python train.py --horizontal_flip=false --translate=0.12 --embedding_dim=128 --arch="coatnet" --norm_position="pre" --activation="relu" --head_dim=64 --qk_norm=true --patch_size=[4, 4] --optimizer="soap" --beta2=0.999 --precondition_frequency=25 --max_precond_dim=1024 --one_sided=false
Rows from block 9 of a small image embedding model, named by matrix and row number. Rows with one number belong to one neuron. Each number is 128 + 24 x the weight over its row's rms, rounded and kept within 0 to 255. All counts start at 0. Numbers have three digits each.
After each neuron's rows are labels from the 100 images, of 14848, where the neuron reaches its highest value: "peak at" is the part of the image that holds the peak. Only what is clearly more common there than usual is listed. The data: scattered letters and digits in many colours.
# fc1: MLP up (model.blocks.9.mlp.fc1.weight, 768x256), inputs 0-85
# fc2: MLP down (model.blocks.9.mlp.fc2.weight, 256x768, transposed), outputs 0-85

fc1.431:164096066128119092178144077110140126122055160142095131109129108102118121106113105119138169099131125169121095128112138117103191142127101168119132122120130090163129088125124082126102184119129143122097131116121127105117151104137120112127137149144167108140111091
fc2.431:133157151144129140110139152190107131089161132162128094122102158129163118149133149120143145131089149147146144152160127096124134094184138122135122139128130124132139153083152107132138127109177126141177118147117150141144115130160094133141116090109129151126107166
peak at: bottom right

fc1.500:157111160134113144143117119108096141087099122135107118119159111114134140143109085134094111140119132121148137087116083130123098158129143167156147113122142091130106159087092182122096152129090112103157140152132143164176140136156109121134146135130159136108138117
fc2.500:105119137164112137146181154157131123109126125101149125100143138116051114131179118099118138117123115118175158124149168114112126149159084136122127111128113145151164118161151103144164080097185116122132093140155088135119133148113164165126145161099089138130159151
peak at: bottom right

fc1.465:132136109148139138117139130114130135135077108121161123108104112137138085108108133100141138158111115106100169139112159105131093116148153158156103127129141082104108139151114168143097162129104164141165132113178168150130100136121116137144140149109107119107144192
fc2.465:136160102124100121115114133131084171155174144163108138147123127122101161096201140130116102115126141157121135145074108106108134115138077109127145148141079147137142134104152094135133135118152099162098119143139109084105094115151111104104129093131150116145116095
peak at: bottom right

fc1.352:148137148120147147159111124137114148111138155103104125129170125144122070129116153116195102124173164140107148132121151091110124094174147112144125119109128099092129115133140132121163111135171101153144121113125138199167133134104099105177135116097120133102080133
fc2.352:135107133119117116136100165124106137190123113153136121132122152076094142120121118167133157156101091101100113137104132139101150160124089118137118131160116160090161158155106108091200170136112158096122128137138173116108118140101109121085150152129131147100152127
peak at: top centre

fc1.696:120139158133156142126101115128084098099109109138166146142093099093141154189139127120104143133089131145174117126118195130118132092168128142132139141127083144173117130145119173118138132131123084084148085099123126167101096152107128117146149143141135106133127147
fc2.696:110098104129095154111076142146139145150164143123118139147120140157103128109159160106169109110123141128104153112148090145120115138083125117153118139103129107145154119142146134116138068136163129144114171147116106040151154123162096139134114135166133165104138110
peak at: middle left; middle right

fc1.369:157080120138110111162111138132087160145157131142105156131091153093126120158126106138130087102173139165166136097105098149111105086122144143112133112102064193137094142109110125161154156132147080095133094100124111134060104133110157130137150092121097123128119141
fc2.369:160155166147118126116167152151108086088112151111140144117136149096097099098156167095122129110152116096123127163112147110143124135123135078119132114147096122104162103121099087119108133121121186156145161126127100113169129107113134103131131123106098100116095108
peak at: middle left

fc1.491:129134127140116162122117147128099159093129126111154145134094152152135133105130121093129140122122186153090131100105124142138152119131144117107137148119130097151124122136156139108139115072116135144160119093163180130151152072131121120102145060112143129133123137
fc2.491:133122077134165114125131097165130141154150114126101124116150115141080104117161117154155070133135078104142114146110106076094116140119147124100091118154114190092142156111119125147132165141142104100110159095117087104106107163132159127134130151155135121122118125
peak at: middle left; middle right

fc1.566:111092121156159116092131126137109119117119120110121141142166164143119132153146119117126163149111114144147135104117120091127124101125107168145158172149096077130134134164116125172148160134140114125145127065185134103115105127120180157119125117125140135143126166
fc2.566:150117107123149099159107160112128157138121136120104130130136080116122131106125124135116136152140083131098174125106145154124109126133104088123137105139162133113098118092151133095112087145141121132153135191121139151149177136110102104128114105162111155124130108
peak at: bottom right

fc1.735:106145125155113103099140107135158116161172104132133142136069100139136142120121113148106102112104131162164129147106125160141178112130136126190137109140119155095109116101143083143137115118117108143148149140094154117088144101150134118163116129102111051136130120
fc2.735:084084151119113111131107155163149120111104134151112159130179171101146163169115113107137148133150136164110144118117121158177115169132114108117132144119150103110156162133144175099125084151124120126089123092122124140118078134137077108102089132122109165178119155
peak at: bottom left

fc1.683:172161148137164119133142126147135151071147130103107136113131142083120133131134131177117108125165164108158137157136123148144126131099105138113140139121131128098152139150098124104113132099119161104115139139111101115133090120092141121128138108121152151087118144
fc2.683:162105090133101162111105160116123107132156156130152146154161142170105140141166132132166126153135062137102169113152106101096099130117119155061074116115129131137095097108136110139134127116169129151136123120137161112129152149129131154135147127120109140137140106
peak at: middle left; bottom left

fc1.543:148151109177143145128094099139095148185117171125093092164127148138131135121116107117134116084120141131101162117140103140104143159151105179133125107149136149095134151136131117128110125168112113122131135095099101143151124131109082142133115073114093110123127144
fc2.543:096051147155125121162114122125127126111127110116102170122107148126187102148135121113114091162123127106161069137136148142115128109121115098101132171121118091147114129146104102108092145103149123131126136134153131122139175158115187099143156112114151094131148123
peak at: top centre

fc1.652:170129140115136134119139163150170125139111119120137113140149180110141156118150132100114090107096128125139114109102112168105127127099130133135114163141166122132145144133164097159127112157117152072146083106124128129106095112100077108150117097127141125131166139
fc2.652:101154120119129084140142122097118126090148137163135115125087117168140098142155145132096136130117137155119132164162160073143130103130103144127139137086126127131094148145135105147124125121116110191125129095152077149135192102152132124129130126081171123168123108
peak at: bottom centre

fc1.660:149099138114116125083130136123161161133121126139105143130124168098150188165145158137140116115143151068128130143118105137147123141131158079135120129143136109155100140095179108093162113147166099104105122115084132140097140148120119125121167125130170102127144145
fc2.660:101156139145111084201130135102124104134144107147135144120085107142133135096130149108092120130104100157125109091143130113124108070102122157151104150136117084142122151130151118128088156131119164111137103126112117087140110116127127129140095105117140119173133098
peak at: bottom centre

fc1.22:141095119117130149128129146118144138145101111122116135107124102116151166136125097139125176183129122132143093127118151108154112122092114095107176107127071103177136134066157137114119186155108127115105134126102117171177153111142138156181135095107145110125136119
fc2.22:148095113158163140127152097112095145109110108128162170185100152119088105140133158138146115104153186149156133153140122124145138138145134121145061125121196136111107161121146089100135110100136115100160150148125102130126077131127102105105099171157111123151151083
peak at: bottom right

fc1.168:094148132171108147114119164109176136157114164146136166188122132160140122113133089125133063133107138164151125091122148122106115105139131106141117151116193153129089138117128137098137141129141111164116123147079110146116117115144100116143145137104138137159126129
fc2.168:157142134097138119160152131136137094097095115121104069095133122146143118177109160141111160079109121121110114147121105155155135123116133149138120118097094109151160111089097104144103120144147145125119143096113122144148106090127143128093107108146137144089099134
peak at: top centre; middle left

fc1.96:156117150151105078161087105166125124112146114120154144119134126120114121148100154157103139135132138163165158142102141172084129137138141108103097148156096165154115140104123107126156159146135110119087149137079163102093131104145187123146118121114104134116120114
fc2.96:115120109174131106131109155126135159152140145133144106169099115132141134090134092118114136115118107133110097109142074119152107150128108151132147133135125119104115079150150112170095136104106147165128114119176104086138160173103051146118159156129137117072123134
peak at: top centre

fc1.34:108110096111128154121151097150134120121112116112122137087098134099140118110125147112069134160129123146117136093124133103086139156135137137130157116134136105144155094082119103116121142145085115120128112098088175113170143152157141096115144126112140138117155126
fc2.34:161164137127112101117102164102100145141135096103143140158146101166115184132116119128185111113122094121168110142108135164173121127141156108101081129152116123137082078156156110123125094125147103123146116135158095102097128132117131131124135118138163148157093160
peak at: bottom centre

fc1.602:124114134141084120102125082112200105118138108159090135103132102116120144131136146134121111143137138151148152135144125151106150121093126134111140128112126148153124139128100103167098135146125134115164115100105141117113116111117105102121092110141139135155122094
fc2.602:113126133115133125194102143147158127106085121125130130126112145125165156151162097118150154100120135137124119128154123181114138101131127164130139108151148122130135191189133170103132118134148068127131119149110131131116155124151183133130141118124096108132105174
peak at: bottom centre; bottom left

fc1.481:143140090158132155128128086115109153096094149091094124128103123119106122139159159113110131129128158144153148131162111066093133132090151103112118132156160150165150119125126101142139125123181129149088157125076139120152117122126104097116145156166154084140103122
fc2.481:146145124122170128114110151160102107157127107104121098151124120154109121094105110157143180128161139136120190152105157165089113099118110128126101139154133124099109134141135176111154133113136161091143116137109138126095167164110141150091145162086126148102136159
peak at: bottom centre; top centre

fc1.460:168086113119098108143158134139143156122114139089117113092126090127129147087104138134102115138126118151149155116093098102085108157135143141121123131141138095088064112087113098154105173125094109206102150139088152164125090141151125161151162131126152097123134128
fc2.460:113110093107145142113128153126155124175096178135132121155167144126073130155123099142129099134129143131171124165136156185152148123165101115146161135086096166146165114136115153126133058096159151091125128139138120130157140136102130100121111097134123114132164179
peak at: bottom left

fc1.170:116102137132113128132119164118174138148069091165123123095184117133111116096119162084123138091104137133138148129086097102136148100148123134134141123111145091121113123093126119111114086105144111107119171133091111166112086089163159135138124123115126116142191108
fc2.170:138132121126131111114137161098106110161147110128121113162129115105125097143150130127134161122137162123128161119173111150125121142112192099138111110127110124114158100180158163101146162114127110116158117151120186125110132172063114128148127114137134166115088162
peak at: middle left

fc1.197:134145135118088137108114117136120113152147104148104142132096112102136148166120124087176112111089086116168088096081166121106131151132157142133146104122128148121131113133118128113070105122180090101096133143124113165141147120116118137120105150134096137136196102
fc2.197:105138129129169093146154145105123150081167155095151080123111159142119116096091123150105146147161147136113121120141082117150151131103150128090129081147117101137158111110171158167155141100120136132151086159097181120092089091114118127132144145140164124126082139
peak at: middle left; bottom left

fc1.739:100089130142137156110136099168123100131190132165153114085144140133147147080145144115105136165129164144089144152116124143132162078122138143147125156122132133154121116162161180157109108167112109160162127133143148131111179122111109097116100117122166123106138114
fc2.739:136147116156158126106123122132101141101118152165110087151125100106072101140161105162137135131146116162129100089113101111137103125144156135136140116165098148105078136141101103121095160076134131149081109118107070125130095107132154148112119146145089133139132119
peak at: bottom centre; top centre

fc1.263:103142129161126101153127123107082130118148142114160129101078135135156110142155141128082135118180074140143093176105130119109160147125134151118149102123152161119119108120122084083118119100144135127122137154101148153118143180137164131117096088131126116137114157
fc2.263:122082118118082149115120145144135159114159116124164172084151147111154147126133162113126098128103142126132177139137149164138097130141118148173112157126116140078120176100146159121180116133132113082151143119171109152151140086156119115168133143117119153118101139
peak at: bottom left

fc1.332:129155091127079155174139103145112155092088128143091099094109140118122111128108104103144106115147154128135134127120135139122109117103092101137109126160125161130114115084109125103134140125176152115135171133088101122092147153161123124148161131151087156168136131
fc2.332:116147160177118067121132118143107121168134135141126137162123148165122143177110111193077151171093120112130089124153116109136136108138158167115154142104137173126141109132144129175115081135103106152155130105127137165163146141133091118093112122109090144134117138
peak at: bottom centre

fc1.298:162162133126152133112128136128118159131114133091141178144141171121113142137123115110134082110141116142156141163092103162092126119111153170110087129164138106162151143110120126136151161132122131141142175129166163145156105190159102091092138097140160098100104170
fc2.298:104081096117116121124122129105101071183135136147125142131158086130158099137124119159130171149108150159124157112142165162149114123137111150129140102140124131126130108124168172153151095123149131125114110122103160146122149118108094128124090127135127154139157125
peak at: bottom right

fc1.290:125125140132174094139068118116146124136157112100096107108097140084116124099138106119116086134181136106110127113122109121122132140157125191168127149169153134114177091106146111116120092098114142125140126110093164173169108121112149142118116115134117137119157150
fc2.290:122159145113106143133096124138151160082083173125172155134144100152179149176127108122129139177102132117137109138114123132137160125112125105122111121109148059130100136102111148154135112169135142102185107144133098126110136069098132141142129138130125132132118107
peak at: middle left

fc1.664:119092127152129103144086164157151117143129152110125116113092118163111129126146147113139104125087130143152146118112148107167174124147131123112162099125161105091094137163141097161073136148159142142105133151121117146082096102145146105156116090103107155131151109
fc2.664:142176142112149109119104133127115123070129145103109142113153080139120110178124114146120132127177126089107092154125155129111145154166128113167094105118092117173143162134150135086153125130077109117127135111118151099161114141138126146139113132177138130086119170
peak at: bottom left

fc1.749:131090131121094133128107127109116095093158133145097135117128127089078086146112138132129120142139125145094118130138120122158148160124131133173098144163130126148121110112113120118140172171146146125118107140108144166172159093105069147120158123114104153148154120
fc2.749:119156135165160139121173123137121145154135128109145123132076121193115149121146120099109107097121135112145131136113140137107125126076111157118141113096121130117142127136134142129125070153122100095112100154171115108088138166147129150098128136113118106093122166
peak at: top centre